A small segmentation model, trained from scratch: activation relu, 18800 steps.
Rows from block 4, named by matrix and row number. Rows with one number belong to one channel. Each number is 500 + 50 x the weight over the matrix's rms, rounded and kept within 0 to 999. All counts start at 0. Numbers have three digits each.
# convs0: first 3x3 conv (model.blocks.4.convs.0.weight, 384x384x3x3), inputs 308-314, a 3x3 kernel for each
# convs1: second 3x3 conv (model.blocks.4.convs.1.weight, 384x384x3x3, transposed), outputs 308-314, a 3x3 kernel for each
convs0.42:516444462587494529538557507507539514564564459460489395449441412576537493491486458511542491508518503480499574402441491544472425518530622463467532431495621533587455481530559521391512433474484
convs1.42:495558444465455514550507526568446541520532515464531588578493525452455547396495581415567533527526392503421515497438489513497505525532453524529536463591492487513489534526487474576543449550507
convs0.43:496448473460525496405516427541495511427499574502482540548555424458532453497419503435520502518460443479486452538481466517484547475501457477530498448561425562509519420542501501488453399583551
convs1.43:422485493487517450425549543588485479611523476607508390475475579465550436578525542506504496498524510548439439521478513477589473533496532488577500388513425464461486388452501479516564548488413
convs0.44:587489474458497533482476553486562525500601455409471442597554570471504533479511491563594411616563455551511545504511416519529533480429470495555491640492490551513526513449482480556570522491414
convs1.44:500526495539502486450506576471465522482491419498507460599459497486516538603478435492442530568493566489545514467491615418593527519421481478460611553481465425507518480524442420486483581551455
convs0.45:548590493404476565461433393523479514494482517514529430531476520426513543538500528446468493500469408517515441396468406495417514520516414437565538397553509545547477494493476515488470475571524
convs1.45:468490509574498582538508556481456576445531519512465440541580464440544437461526487534549525513471345497440587460520476480407457377485513510515458515460535495422460474536496432517448533488535
convs0.46:588452483451445503515487458497521508514555521500459450478401591507517472559520479472502536505566470480595514459462493416518444481453578459631531526508513559491537529510450454524450542401439
convs1.46:442498422448517566611509466540461514458492425472569524507501627443548444442473510527527549476550501520475557524489525414454354557464456489529502533494521543606508537436386461495473497500450
convs0.47:521577443498497614455505492527527489522569533448578497515483542555532524461565543513578477573529536569536424507510562448548520545536513587597473530527536532542460457507472507521482504519448
convs1.47:418421472564519470496452533471421499483563480491436499511578497485489534517512472448479384526510484450504511480508525552486478478453437538477536526534438472478467508589452566542584486503569
convs0.48:516480515503453517507527510451564519534451380499616477495586503523554394565511490543551420454604502430492462559476559565546627428478439460458463455587511481542511501544583466460498532570493
convs1.48:473491425523508409491574493539502575546577512436552461474530449554531563492394531490504450488535456488512524504527520520425507540466504504421453533552544526433508521411509418474567544447544
convs0.49:458465560518505469583553475512489421514467436539500508501541553586506538473477458491456552504438468565472474498534579457516503486505460512575496475522459436523419506621497530474603466514486
convs1.49:474467565583472522557468526511475480518402423511485529544517440519532534535445507525501481542476529510459490451495548435460523496548479505433543503505525432429485491551512570560502445524541
convs0.50:535544439604513413448432464529524504524560539585462538494513586513490508505502468525518506593507517505491542475460537469501496508498541539515492488521473440481556330461496467572491509570436
convs1.50:539409498437458481492503414460433496485496558468636451463588439492526428585553479526406423499479478383485533469494595484654539523542560466519543530473559497526547564427424476484499498481520
convs0.51:543544486528533490484502521466548485499507463553509509597572529551525491502523541516512517564479555396534499443483458436536479535507533545527513636553485644545371432390488585469553505481450
convs1.51:501465553570502526486471522435452520486508509469489554543546480475513436564606405467507510466479594527512548493508452415463455584558478475524506498516517466518574427511493471592584478417430
convs0.52:587492502538472410520530534576508453563506448529511531547497518583534589462465532532482540497429508529493491546452548499456543455447467447545555538492526435472348441471534445439436523458527
convs1.52:482508449460487459525473498517388506499573587458459413536429556496509655507474491494506541526491388541531492582459531513525454590528548520469499581490458429511570570436482489499507490505477
convs0.53:475461482548526443369477417437558427533478550547462596494455538466393514479537573548531484544580529397529548518549567474491652507520541522577506556535475475499539468493493492509598502555457
convs1.53:546510501537527472396544607526585440492414503518483458419522484465463463575457514449488544480514520492467572427539533469649505541532518461538552593447521467447470433508463525492376498476531
convs0.54:489508473532554463510550454554417447503528446529556414429490470440590450492552502530543538501478516405528561418592437568498429619474458532488425473555451488552426450539576499502432444488493
convs1.54:483563491488511477532502436402551393503508560460456476528495558515440434434484555485663473499513582596486478476434460519553498508505496583490469512444547599577393481500412460490458506569530
convs0.55:579492513526593565566542543433529503514533563487495481416443470483453437489550450532545421524562427509592517548507390448409509558505535433495567474535468520535455486489523563435439498528543
convs1.55:541415467610547517546496490534447459360465609551472446597515451448484597473487474495489471493455516583510476518446514545471492553563582505540501526450516525471495455415499407420535549567454
convs0.56:421533531503576633528511392494499507501518438522455446496469429538474499521508624437503549552410531494561497374474570592505523455521429489530472543529456509468484483485615479409493471577464
convs1.56:477473484463510463485437469495389426424549492494556548476485535489528514557524471525502583522455510528500506494484457455534553489463548497445459514439448502540574459479505462409478476469534
convs0.57:485561515479522510458457410513513582489550590483409527500480426482468571459477460505541519483438532472492561576521451455523521489523539454565421500529521481537426497541540517572498524521472
convs1.57:541466487572589390500462464521502497472464521520411469533526413473512500569501617539513483542490427525510481513419511558442488562538441447426531458500493428538467479542415516534462590534492
convs0.58:461480516501543446421454475507473456425459477434478397526516578479508445500530548562560538496509470431538492496455443501507585514534549504493513503453522417508534479464515572520570556488574
convs1.58:622455467561474400428568571485500497520509512504544510480583495505502517539490573450519462538571530561528425485593510496528564616448481486485509435507491564443553516502516483479459376568548
convs0.59:415461590458476531574450559502612511482487535520539426446566440475483556453507485456524501400453454570443436523538553615512497458506439461427546535513503550589499593552500503501463519532508
convs1.59:484582484412481550547520590563485501444413541502561525463545521505500485527485460345472490512559489498584453579490499592519476455499490543516503588490511525605473453484510541423404521552519
convs0.60:513529564504419517564487438446530507532483513441498489496480438461437626552536552408554463418562491494556494539405485549523543524522529431496484504459535545529531501458521585524449462432489
convs1.60:509524595545455451535515554458476589455525546399620560554440489528489489547531529505470463469507474562409415536484529475436449539507458458411493532549482476581487439440481562416490447541544
convs0.61:537565567509408509468563482500500488453461536505517527559467537428561501575525464548574539494560468491467456566536447474493445429396444492417555561416476483606518459498455501499509542447453
convs1.61:481470540512446491459503517516483546452450512415581455580455439566523488429418534465535517533482462495545454514582531451587470505412498604544511565468555465478545527456525516556498469530489
convs0.62:460425492465485475467492446429428447537554454579521392454477537472395442534556500555548484531437502485503463395534484411571484621521552484431552558588502507495521543511518487610552490507470
convs1.62:434478522614576537492515492576521423405486500502371389528497573530535512567577518530486562430473471498491419513503519447474632489554505459534494519537492536458524527496546482473443493458500
convs0.63:552482388482456496500572464527484574572611462529513450461498432524465531531405529516601446495472439540548475460431547475568549448474402521532460501475425475465496415477544536495493400541551
convs1.63:543487544492474506516495469544609611500507459494464440484585545406536507473549426422588532491519487512440432552469483539529494495480484436496511483625569550437476487543466536461511487511569
convs0.64:444543473562496544555461484432479501510541497491456492488561512540511496482524516450506533539575499492541427492463551492510514387499546445467463630483521533460586420465557406490480452574495
convs1.64:514484509480484442477470388484510548441521498511534457461467486488500533544447559466444485494465522472537554521457474560577436541450480503497428488474568530460512484510501493468468473561540
convs0.65:583484410546512402535476498497550594535472553419507475536451555526596472514394535506549473470499643564480502585445483535485479452484486549652544454538509567535558592514544511494453466513529
convs1.65:563456492488434481523626484539599416440602491485470532613451609486520472529484451474499478417470461438534486584614465505490485569675505552426378476433563463600552528442487380403523586437407
convs0.66:526461531477537439455531484463481451498426538528443479560492512567517439457439508528526481512553488544568548487512447485563497529471527586546462461438496583460496478615571511385502554616507
convs1.66:510545506516531537434522468495515440608607597542554518456572584503595584499447466525539521483458479515605438507517503503537437534435535439522572479444480504464574415469503531478396458537518
convs0.67:507523545552493451477525516542410437376437462495520539504475434506475588526510444512494514459483496519541531553481572446507469476564474553425569540469558423490507490538472519506561602540517
convs1.67:514459499504498557518504495498507468531522458458407449551568551454536542407515554501465470503568520451503529492575502457505556485521437536538535418460464532524466472577465484463467521548515
convs0.68:432523533506524531611488482502465455496513400525396511416490424476473555529430543466516489569430495409578477502545438557459439528575547520487526489577536466569503501385474548486482362561488
convs1.68:522477505542553559508511543583512495443487474490520535413482548423471517598503512478467514506490384512547521478557447492478577514603464506526475469521605411500509540480529508466551520496534
convs0.69:459532548533469484507516458538509563454489491570544564497528493513470445506491574579492498553478408520536530502565432500527511505476475530571490463538525520556394512508502517480476587457483
convs1.69:432412574454475459482535549555496507556528551422535447535498449600527477567579506504584484521417520541551480461426524531541444466490581463505516492462473519562529442501521510458511412456567
convs0.70:500477508442516527526409579562455513556535489515452449572513473477417581491405535468389484524615432488498497478488534533527485498488555455530548660501531466475490533503439555504448503524462
convs1.70:572469524549493503492453436526554398437537452573541525484461475389458521496459475394477435527485483484464544458483421480533456585508424542527426504610474489631494584489452631487561510493550
convs0.71:551541567472535452455434485514506613468510481506587514496505432568481536469464517528394437508486473410497544504549527550522465491530517509586629487549554612503490583556450507516533564606514
convs1.71:415534552525477591530492549545548408477489525456411566441456521461478477467508496512479628547548420436546509494537554432501532557526459516390551496511492539486536480470449476524528505542516
convs0.72:526451409503513499469496477406441424455497407406544502453487469595415475465540544484462454552573517488580443566533494524513472408446505435470457489515506591494404507530494590373594470492427
convs1.72:451536559531393505463489495443444570526507482490507460517464419552573527461447455443532550511436478471552535499566495563416467525544415551511525493497508476476493458536467465502435507455537
convs0.73:533505442449493455455575526473457525565593579498552463515503509578537483508438471520513452519508535467499463480541464521425514460466487529539637558556403546496515472559504621552566559584492
convs1.73:562528470553554499507547511478454457462417573517468495460463526413383441429460538531527550574466550514463505506492558498601571488532461600587479472517536510532560474509522522510501478457415
convs0.74:495447502479460525580515478517577513544455533455428510399412479498439507510398543438447479457448500471488535467534526529600466492475538448541495598448591460571421532508426468405527396455495
convs1.74:522455524463545472417510522514461583533440467519537545438534460407475515440498643442478565535474495501476544428503541449478540508518483475485523479422528481516544463463538425561374455556411
convs0.75:616588438503485488496562509417421537525545499439502597512562519574467534500451489473464486573467477506537467509583489496453510449574514527460408479557593525480478495532437567551483471456541
convs1.75:450431566475548555593443563489509488496522570552481527548557435493457464525511528495476563416480542511514477447510488578515569564580481454426520513493547449557583511552602487503521565500566
convs0.76:420473605579431486528410589475496481438469507545493482434478435470491492558581495502562530588518496569551436471567506539481512491541580467564415517550523470437464486599529588470427530493487
convs1.76:622449508448488483448537404525497460542473579484447515426541503565597504618530451501528469611471451459542492522529544545498534457432460534572435396429500470482542428539508493596561545524441
convs0.77:517488519519606530506483446482567542521446501441438474441480514455434546539503494527477471524483501494483553485491505521489499483450499430440525561486437603525466509629474471434603465470450
convs1.77:453567473489483509444502509575468458443517491442433377523493414515570465533438524517490548480504479488593474527466466596535469607575479445599488535406471444471477508532501422549607505584487
convs0.78:425579513529423550485482588385413462464378457517572551534569477427594474502533559552474533591510434519449515484512389497457540455459494495423400512482460428417594541530497534516532439461467
convs1.78:502461529517542586512442461520447476492450431548492424608477606451499538539479528508502482465485531545455477566543474484507552553489490537504531415415536585521601593499531518509484433423516
convs0.79:543535465407439543481423430562501570438580433508501599483439521523474483561517450531494549463473520479445514518380544462516468524461512521433540675457497477780574501508505375474406484519375
convs1.79:545518438597511469524462479521509536521408536526455547505557556503653607541554490428490555441471596489432419568544566523487494568451466522642476479454509525495654453404562489709552384497577
convs0.80:532437502564614545451470565435498528502568474486561504433485587453461502574473473550577558526445504502464545482478523610525475452507558450565535446526469462490498466508502431575450419523550
convs1.80:475434419480510544457465544507522536416393512471475479468459503550498438531466490489567510543541476409598546505567581472533530598432538557547501554542487548524477475462451437516447536592514
convs0.81:443476426524469517514501511461488417474523543502594519508518514517479517590537488548586411460521461505456588473530473458503506487336522410433478457585456504526506546460467487449566506440442
convs1.81:469420595511509533543391534503497392525487486595498569484483402492500353531428481521496459464539461507558394498503548472520454484492584545483531413507482472522472491490494472473486445407482
convs0.82:622495535475544518585589518536479524424506508506503527516513586431538493514481537536516502545490476449500491581534551463490562471442481498455598544415415487549518550502433516533522571559457
convs1.82:490519547556486523494532560481441573386560453371461568484601421541437478541482418470489414417514451450497501498520596463570595561553481547496569461527544484504584530458509452512445478458528
convs0.83:512659562507439565567493453542562477460481482526443490551547495575522536521518552472435509462488524411552522428459400486461493469472575453469477470516531528561578477492522543453556527518538
convs1.83:518500547432511446561491475457463562549504502542457523491557544434539443526500449516561469565448545499584479456459646437573428504474528401529452443409482458463567404432448533409508544431435
convs0.84:477523506504374425463558535527502541428509543456470489509577526580476451415512524506505472425500440576479484428514557496492487521503502495518561428428463521572509534468405380500447416471499
convs1.84:426542469542644591521475555403448534462465493528472522489434606514469471542469480465484547601495456418518477556478546578573605485494518464530470473658453496479478493489414488458498513506471
convs0.85:563445452467558487566509471534514568553533582555569495439427490456515552509532448480442447423527487534497570554504531606470488476384519484477396583425477527539490535472542522446559476493509
convs1.85:512438411489570617515446473512541417541502533515537419486490528464511491474503544504595538460496475430480472489465633498560479564467403510440529560487512514548449434544486599478389526453459
convs0.86:481425456490545499448470491557464485489577502447496456518465541500395414496522519541419490541527458590419463511527525489569535497570453520511482407472465468508444451493503490561456481537562
convs1.86:579524487464495421465615602521522451507421422503482483481449449497486492570467522482449534467480520426439488549569547486496484564593428480436588473482569608562496488457468435454547579449516
convs0.87:548454539503446585467522556478460527450445551458512516439483402410463514479514462464514497487500479493451551506457501465533448435475527498575424585427490527477400441525498480589598481407568
convs1.87:497561468563429487520415511520510507464493381531519509532449466466526562467488517487300577520530503489363538532442513520454426573450448346440495459481561460505449485539480476543550491455547
convs0.88:449502508408662372444464484439527507580379528452451455526478472439519536432613606457557541446530423473511481481476472495465502473563542508573507526526510557408457583447531402579480500485461
convs1.88:460492503466420476479488400397559523456519483477482532457437490485500599419515431453511441546604555553461539543462441518452513456524503573404493445522523513540516565480587482513478450511525
convs0.89:576461522525480413514608422472484575504543550550557590463594499472552447577490509399507500464498551556483569509471435563507523583483457497469547475458529434420518513503553527459481449527517
convs1.89:521404514511473435500471554486567536525614461530471456416456489491529464472537529452478587571530487504476491521500534465496463526466480544539356486534532448458402476415486494447452459511450
convs0.90:501505439497406411434429442594562474465514491492526499498490498484518507504446427527585526544383473461484582479543556526473519498477562565451468553534456456469416513585496551502499504473520
convs1.90:464457537494537414448591531501540419512513528432470467530562469505426518422514389558431640482554413572525510475451468477442434438495528439474395495620494444481407483481499421551505523494482
convs0.91:490494500416530489460462517550403535504454423405486460500555540577398505573509572504446476505461528498450540453436510593475423571470531537495476461588504531548454438492500413529545515507527
convs1.91:433511514644554503538550570498516428445438460514507518508514517582500466540546520500645536484424480505453452520499455444502483465506438493505515485559397502675459435491484535514528531529414
convs0.92:440505499567502590467417433483470551612546520444480463455507458445470436472500560501431429455466575495472576418486550522485444545501523485564578648516491419431473479476507392521466535513493
convs1.92:458441489541483471548452527449573392511467478525557598524484553544463455502457548468477518431484532490445539492464529505587477511540535476486505502427539402450472543592525486448431533559534
convs0.93:450571500405517616510518465467492447477495533527476548522509475497503474427485470415476501541537547482494483436374508566496535519557415551528578540476511535444546486475593629574547409537505
convs1.93:497474523449395499512499547523507530517453507495473495569446573552519450512515524448564436580451546532411517538474505551494502505508501465495630575573487423496500489390479447452523482537498
convs0.94:525497459463571532534451452422384500487579515513526507458546544442550561398446485614562460466542398511530483510511531527467613536517486425541495499588502451684474622476504453529559474458555
convs1.94:473473604495566426500561441530521572468413590497538488535509427457469530431474445523512439577511455492485476540531520483441482526482608549447549507501534554410492515511511546497463496434529
convs0.95:471427524493470479471473482502618468495546495465453424468553480507432531538509392563508472473432477482443393536517457534535522492537432530485446447534519489545433483512546678451493545476429
convs1.95:542538522488326493464557520491535467580544480550495522653511464555511525491555535483451461488579492547527508539431485507510460500487518480478393509421377497506492528512539520403465455581481
convs0.96:534523506543518518487529537446449456377538556564591469485533521529452469466553359496556482478515492427566589510555581526406569543410501441579455534505547613447506499627388517440523579578411
convs1.96:516416519465424491550427506464570423455434446424394546543520518567472574480490560476541472463533501474490563493450558553456501447444471506543545490475543558549394531538475457504517494529520
convs0.97:435570453451465510473566464493429492462432551546454480522474513508535488511593457544417481538445428512512450512418586502553631527628443496490560476495482419513482525557597576444555578601511
convs1.97:480554437511535441465462512471523400510538468522473448488522453541478568517474481476509457419558525394461505492507599509470498488609507543513396489504535434506464487414510507407466484477477
convs0.98:503569455429593528443500587521483438540514548456473507524504433500529455559581447551449457580525542546409450528506530466465493499437638519525467534481499564512435478497444429561515410510488
convs1.98:579486544499541593502512479543408483518581518591523474504485512635534498444487488498497573595480616553628492432497486606474482454544416448458422512491453566510492544485608572576505476482521
convs0.99:586586579489464574466471430585563517459448536516473519468447434456605624478496497494512529576505594505501400414502428458416564458432501555519422386445473596549576480491423410552502508488468
convs1.99:597517514443496578466549513479492442437462533447480403433431489545500493445577428627529435552505515493434508463536541559517550526512479436498437511591475511432594518480505528587573489440534
convs0.100:484461482479518430479561483490494570535568522456535527477532563496478570492576565438561442578559502458501490496494487477498486454574400447481522521592449418539549437498498453495541566514540
convs1.100:483504529503564504519503498433474514461500461476508456473557556492479493386417579471502442456488500460513463467507503475434479579525431487513520539547576424539520468551465429475456439491462
convs0.101:522547511464465454429399420582523452536520622502557572523569511554448471524453531599538568456400516412510490531491462508600505471554574484450420507493468433513407494555501534527544488525540
convs1.101:499536455418520569516474478450402439532496477543408521580474528484491474478455628566513456496597480590537483471541489582470496475440567479486503495602541488437530534442496499506473441378422
convs0.102:499458492567603551419518428566477519444451499429636551468549442545542610501522508478468535567555535527438481437499455516461571497470467426531524362512469489522540561501518513413408474414508
convs1.102:463496518527457488523525467566589496441506488492428404458428463532519528463498445532563454414475365508531478491582466581459487441502438562448474469506465520491427499513549438479425552526471
convs0.103:523521568450442472558542598599518521522527478494591555534529459438482443541514501545487488514558538474488473509527480490448579532493478492542480540513562554467503427518494620531575477514567
convs1.103:481458415383486542546506484503502590412536641472565464525457445588477568498593528400486527426481465519504535491555613526317526467568586444486512541472531574564441535498472494476497478486412
convs0.104:556508447486502530558551510483499439514528581458464454526567487465493500427506455445521483521520471507577521413498462478475567456554527526519491526555511440483532564567489501554417463518513
convs1.104:547491448461407484527560481464502459523506422569445536454466534490479457496552508620488534571489514467522448482433481510623513434489561531475444401491471417501529583453529504469534488542476
convs0.105:489596526497419497528491492541470468440477503500608494408484468545458493525494483522524523499391527491478445574596532454504493498455508543565477437566502471516486474515479568529460491436491
convs1.105:494494616487491513488457570486549491510503506517531500516443468548560505529468544375540467538420550522500437360443542632390414573572442412467531443472499529445513445532462452478465517479427
convs0.106:576553513532521526449535528466381465522518495511506465570569519494486443510457509477412499543487514431488481461448436461468515513514513492562440422477498568445496543531339483523527568507606
convs1.106:510537502542530498484465493509464422434566513377493542500476508409506525513539391504474454455493359466470538584508492497510598564453541518456553563536503525505445506468479533618547504422484
convs0.107:485482488452483507525475509528547518503610438453460527484381511533542449481487460535485516497432481524522605503462475546476531499466544413528496453517488497492521478565521508602437491643556
convs1.107:447506536610537529520481475505496539523487492502537457500478438455508446568475465605543606556479433544454486540567460524521480497538550457539481442479531476471434532521556453535467549556506
convs0.108:507480512499399391547493461540541513618455425498508389549468411517591577573565521476423505487514571465603448541513540474528510512459530499474630514495424524479499514563429498495487533515525
convs1.108:469442464462501530487441505431440453527553541548466599443407497509442493521489477654451573442515548521585510510442520415490546515506452500533497438520547535472588564444539501415474529563529
convs0.109:485502454426476456511461461463447553526486493606564504539560546580455455539490467509515461470500547598532452540478535530549473493507510527463583476506434494613563528451512391521498513509501
convs1.109:518460477509516504516547502524493448439572529542486520536511447509406439497552441491493480522526505564568512619452502515510514496524520555383444423465504434509468537477540447459519475532498
convs0.110:449438542450613552540595498504549480521431507536513440498460605536502519441633597542489609471465516527479551452588502514499471539449537506503513490507466449544450493475499527438438558523425
convs1.110:565461448494466560541569487522518511519543399574562427538517500463454504450555462463478437402520539478481476541500456487529581522542369488514427545575542492504498469599520504488496473452524
convs0.111:519500435544438538557462507530479509649510599615515521509558592580495450546537592522504439435556490567564550470487462620460545513515556543468369561515492542481436481521498534591551477634481
convs1.111:606467574551557430397493498491538580461593514506489461510459517511424461457515528491571507470547435548511587543531543550533541472520519519484529512476498517531560484507520467442458529464473
convs0.112:388449470471481523538448444535526539489635408522487547427531484571446455517530514502503423551538457437475516404554484461488438511458514381469508457364474524467425475485585527465543492399508
convs1.112:437504488446512454499440528445483474487444552453470517499523486542485503566503529467456467518534536539535542481494599545514440506506456478469511482443542490497430491476516440517490557493521
convs0.113:561491548574471622500572541533431466534492442529426513485496466389551489483493473440479496376659479516570480504444554482473437580489481475436472424442564456492552521454530519519514445647591
convs1.113:480506594530497494538530540407509495498481519528529499449519494477384481556502487605529523472540465453472496505465481564512498460553504452509568519483570556518418442447530460462397575514362
convs0.114:497457479552416527460502427506442472470589444528483591557505495457562505509525416501579492537484511487527585532462478469549560486594485534539547547530521516486515482551518398531448453431556
convs1.114:505484480489592530498422556485500428548498502552428512503552568459439475464531591541477500445496591487531428534535420533552462506452425464532454551497536560497602501545568537532450399551482
convs0.115:416455503584557462546464530494491495432512608531497485433453495463491569380479477505516555465525508561527568493498563495631515479526557487526498388515592612447517426569452583510585486455545
convs1.115:478471503540540473540363479507441591548494453537507466587464414419500446494442583532534520479393493539556517436506465512520542481542449442439431466518496464489442502495528493533446475515526
convs0.116:451506580463516543507375465545523405541569550532478417554471408464401530437412528530548522493436437523456523535489464560559519538532474560487454420459542458364527488547464473498518632555471
convs1.116:540510471564544471459478433465466571469505561481509517522445519586401469530540471474455473536414522464480523445462499483392539474506422432435507498406454519553595545484501496567498619526435
convs0.117:462551554477464484519475431530482518477522587469523412408548516529580496555523492494479381419514529445549532507492532541466665440485506551564440578381473529573553549538542447499518416517453
convs1.117:428486512488514532503537556464574540566526686535522442420471494497517397535552472478555501528548602394532492459494498481482454426581477501552536459463494480526495494508444560395474519543470
convs0.118:492544480464456499630389565407573520524540466421375550612435476515513500461425512552532447478559545566459436482509479528419509388430538486553477443544469407505462444508511558638468518538560
convs1.118:513426516454491473482396518407481521593527463470403472491500583524584511472486480484533575509564476428616552451472510466410486565478612479544481414472540543454554522556496503543507479474578
convs0.119:480499461504466497498440569448553501613491550441442530616511445528421660477476507401538494482532588618546504576541498541427581485571469536501499511550494486452469532499501379388519470538440
convs1.119:518526536446517509492547437454536609481487510451553430507499488475487570513539503534514556480505570535481453508540466581603501318496554547429545394551440424546520534500514520457446476448502
convs0.120:510451543506479540553501420563500535491474495483453595446539451566545538497493553465480556390522482539486488551525532458495537452509497557559465527521556486502464473471534527402572527470461
convs1.120:473440603456552431544512473473484488500526440535496417584528487501531515610579526488548485443489585479404541549560531528493402498447508387567491462516565494476392433541520597461526542437481
convs0.121:414432499541461383467473522511507502527508505454561558457499513423505470565475446530465555422557383472510476389572550535444614551489406524483503548483478553445507451542546500449579493548455
convs1.121:529485513417453485498491567548506537538539457548483496398534507457509473497441486520524559568549533552513418484478561565456454473464470544496505579432549440535529472613638550496450525452445
convs0.122:571435461447460520444488496582487537531472494461513513472359504470558533510518468427585533501519471524466409498421451529515504549504533483411461522490491516592425464466535500513514462508424
convs1.122:494491450555573474464596468551499561586492556516580491545415544483594440456550571504482565484453535428417556480477499544549446493530400586495462455446497464450546440542557464516473457413484
convs0.123:442470550457454491379430512576512449420603457490488483512530550550443484529519384480478493444579473380532540456486531488522495500436452473544478621476485492447566505486499547461479457483566
convs1.123:417567475514597565501479452501462422550492496546489537606399518519452538492439459496567461472471430511566640412518519431383449566476565456469515509428517501477490525458542438464538470404546
convs0.124:497520552536457478428476541422474420528590515470580501553499584392461511477532539580570480409568551570511456567539468472459477517579418580545490518449538501497572452494421538494405468492528
convs1.124:568503419535514592497449487525396542540524425490487445446453472459513504510494554552492577564544549573529504474550395557525483505612527584528487486469460543579465510484465499462511392460492
convs0.125:455536448564513522524450452426479548518532501540429577536501456582566465515527483444438531472471514519474481559539564453525534542542574475486487489583578542515524497481513409475555469501478
convs1.125:444377461493549493444546560508577516550527419470469548551556508503523572579474460543576526425536554394461505496537514461562444468512487480445443526550515513461551510531519467531437431526533
convs0.126:512473450526451511520450471540416510527542500468436495579495525590501589542552506512541592559421437538464454526513381544506474551534438526432485475519544364517466458522519590455538492573495
convs1.126:646493479503411376434418491544471497477446468417613426515546552581474486552496388503517452511518465393446517490476472492515529459528504608468446597515450448529373499494525467482445438548459
convs0.127:523524573457529424465488491481524512527503428573527580546473513526544493578537551502528565427499509518604481454554489524526472484457464523402510489504558375431510548394452527471503481477597
convs1.127:517616402586485500463533575615542469523443527452433594480643609488560457512529597562554449527513533503457466504484524518415462535525486533577500461524606453579432527542606510448456571534451
convs0.128:516444502471533516569516498525478555510478512568455538450463509576457592536535518436417501487536537512421522515526499422548572421469469521455469468493477492549548517510636447443492482487476
convs1.128:546575511521530448379580469456383529446451480556485485459565603448479540454525498520524590507499471517456494503500509475535535555414514388510570507554520461502552561477554494519485477457400
convs0.129:404552457462452540558521447571461489356499467512431512561416452474491509448572538517529532461461349495536457448430436446600564533514544549450601516459493384537564493552480547435578498560539
convs1.129:536552441440504492531493454400521601563464540536544430588590588484447429532502451578512574549540557423446441489449495523428532473498545547376471441418451537480555547439425481479490528428527
convs0.130:426589485468500512499523545457490500584528501533447461513466492508457477516522527552458522456468588436495487428559523458550513460456475459418451448496587565459384500454471495532482491516490
convs1.130:482543509462534435483508612486624376535520440457503530491438491478480502498508407526485546460470569489474504496541528533462528589580405518521475492469475524491522436466489522464425448480535
convs0.131:509459492487537534496470502484491441519438532549564474498485538500530442413444490579507419583517517547490485510484503362427574437414467504422471461454483515603554564424643536394471491439538
convs1.131:484446455537435569465465516445458568448497560541427544588482500537469506403448382506507485464551477518445450524508530524465550479481489460536454503591523547518431462463568564519472527527562
convs0.132:495452450480495514584485456516586459463450550533425438636498430421589533525551430477538389422518402534579484484498516392513553506537468562538542478532624440542518520450510539625465487488575
convs1.132:532509516492489577512534528525484481585469585455503570522393458434514428491499479536557441395558524463489536488491591496517486518576539476543477514490426479493592516464518392439521533552434
convs0.133:511424517515484527488438489556469667597484474581458562395530509440530500507478408512388438522487468431378634559511398537519553462536546469518525481468576519502506424472393533440499490565581
convs1.133:439503512413556550462556517554475495532463503474469397568514542538483445454498390529435507568562534559470550465471576488472502574519448448498557459545457561475563375486525412500513454532542
convs0.134:425464436493581465491542569441460497503516534477533425477501500486498490471548478518423461513471486457543476517541481456531483468459500441493495520477556552519509463524460527412604492586599
convs1.134:419561517457536478376418399577505498475501493519498477490505473444423531525464399429480464541532454384517548483541466519517470479589459491414434480546473473502532587457452500466463554474419
convs0.135:516426535567532489525576463490469464508533450494462493573460532491545522459486516525504521462507428583434548437514497507451514484543545410514495593473554426613444518507579512511578492489484
convs1.135:510433558478527468464428577511549537432428413490479488416462496578506511555466612479510489496440545498435556569491433433453510468632616371650370542320553416635426449530502412497564481549454
convs0.136:534517492447483405513456487433504479490492525560413522483525511515567467507525397508465442650534445528508438542602531551482477459476465458515478544532459585480476527508594566454578628427492
convs1.136:467503499435537521505461472418514427472548434494511479494565563512491485415406516485489543553536557534523460468575569538472492498530486501541539479468698454502523495648435503520439464493442
convs0.137:453553606473508466534543456503524477521421512480525580442414512424459494501566484377427521490424522464566434497467419499433509546447553475452486469620428446559485460534488503462409506587497
convs1.137:537538489487503521454546557573628410414442511522510587570416487394528473563581473454568508521490539565488524577463556553514412521501476492562495566512506564448523475469514495520548465453450
convs0.138:506451621477616538463557472541515486465538477543525498491572507523475540591439543484480488427463370497456391559488453522537552415535426494493516559406515601536504528487521547603562476450493
convs1.138:503501577611405489466614444477462501496428505591496522501458512504371497382354532592536457494520468456526523519492562465500469431533445455454513512478542465414517426491493513546471391413591
convs0.139:502477437443500530514484498525494440443513586492530513453509453468517451531502417538578513443464434615547494351494480558556546519531550554506430535523486454507511446502551563487544532517451
convs1.139:488571520622506500492462468430522497425467501483535453531484604484471551505472500372551517549460464498539435545556436589489487492518520486530493504470522492429449417484526511473533474466502
convs0.140:490588478526465500517520526435492559421561475497486520456570564475572597503517487478517449582443502587509475424392535401486463527488502386448498526555526554449482522398521533437487466533518
convs1.140:488438527457486525563494512453550419574471436489426520581470500523524466510474500550568451530423500453415539557407523508501531543524521490444446469463492505555478450484467530459558533479471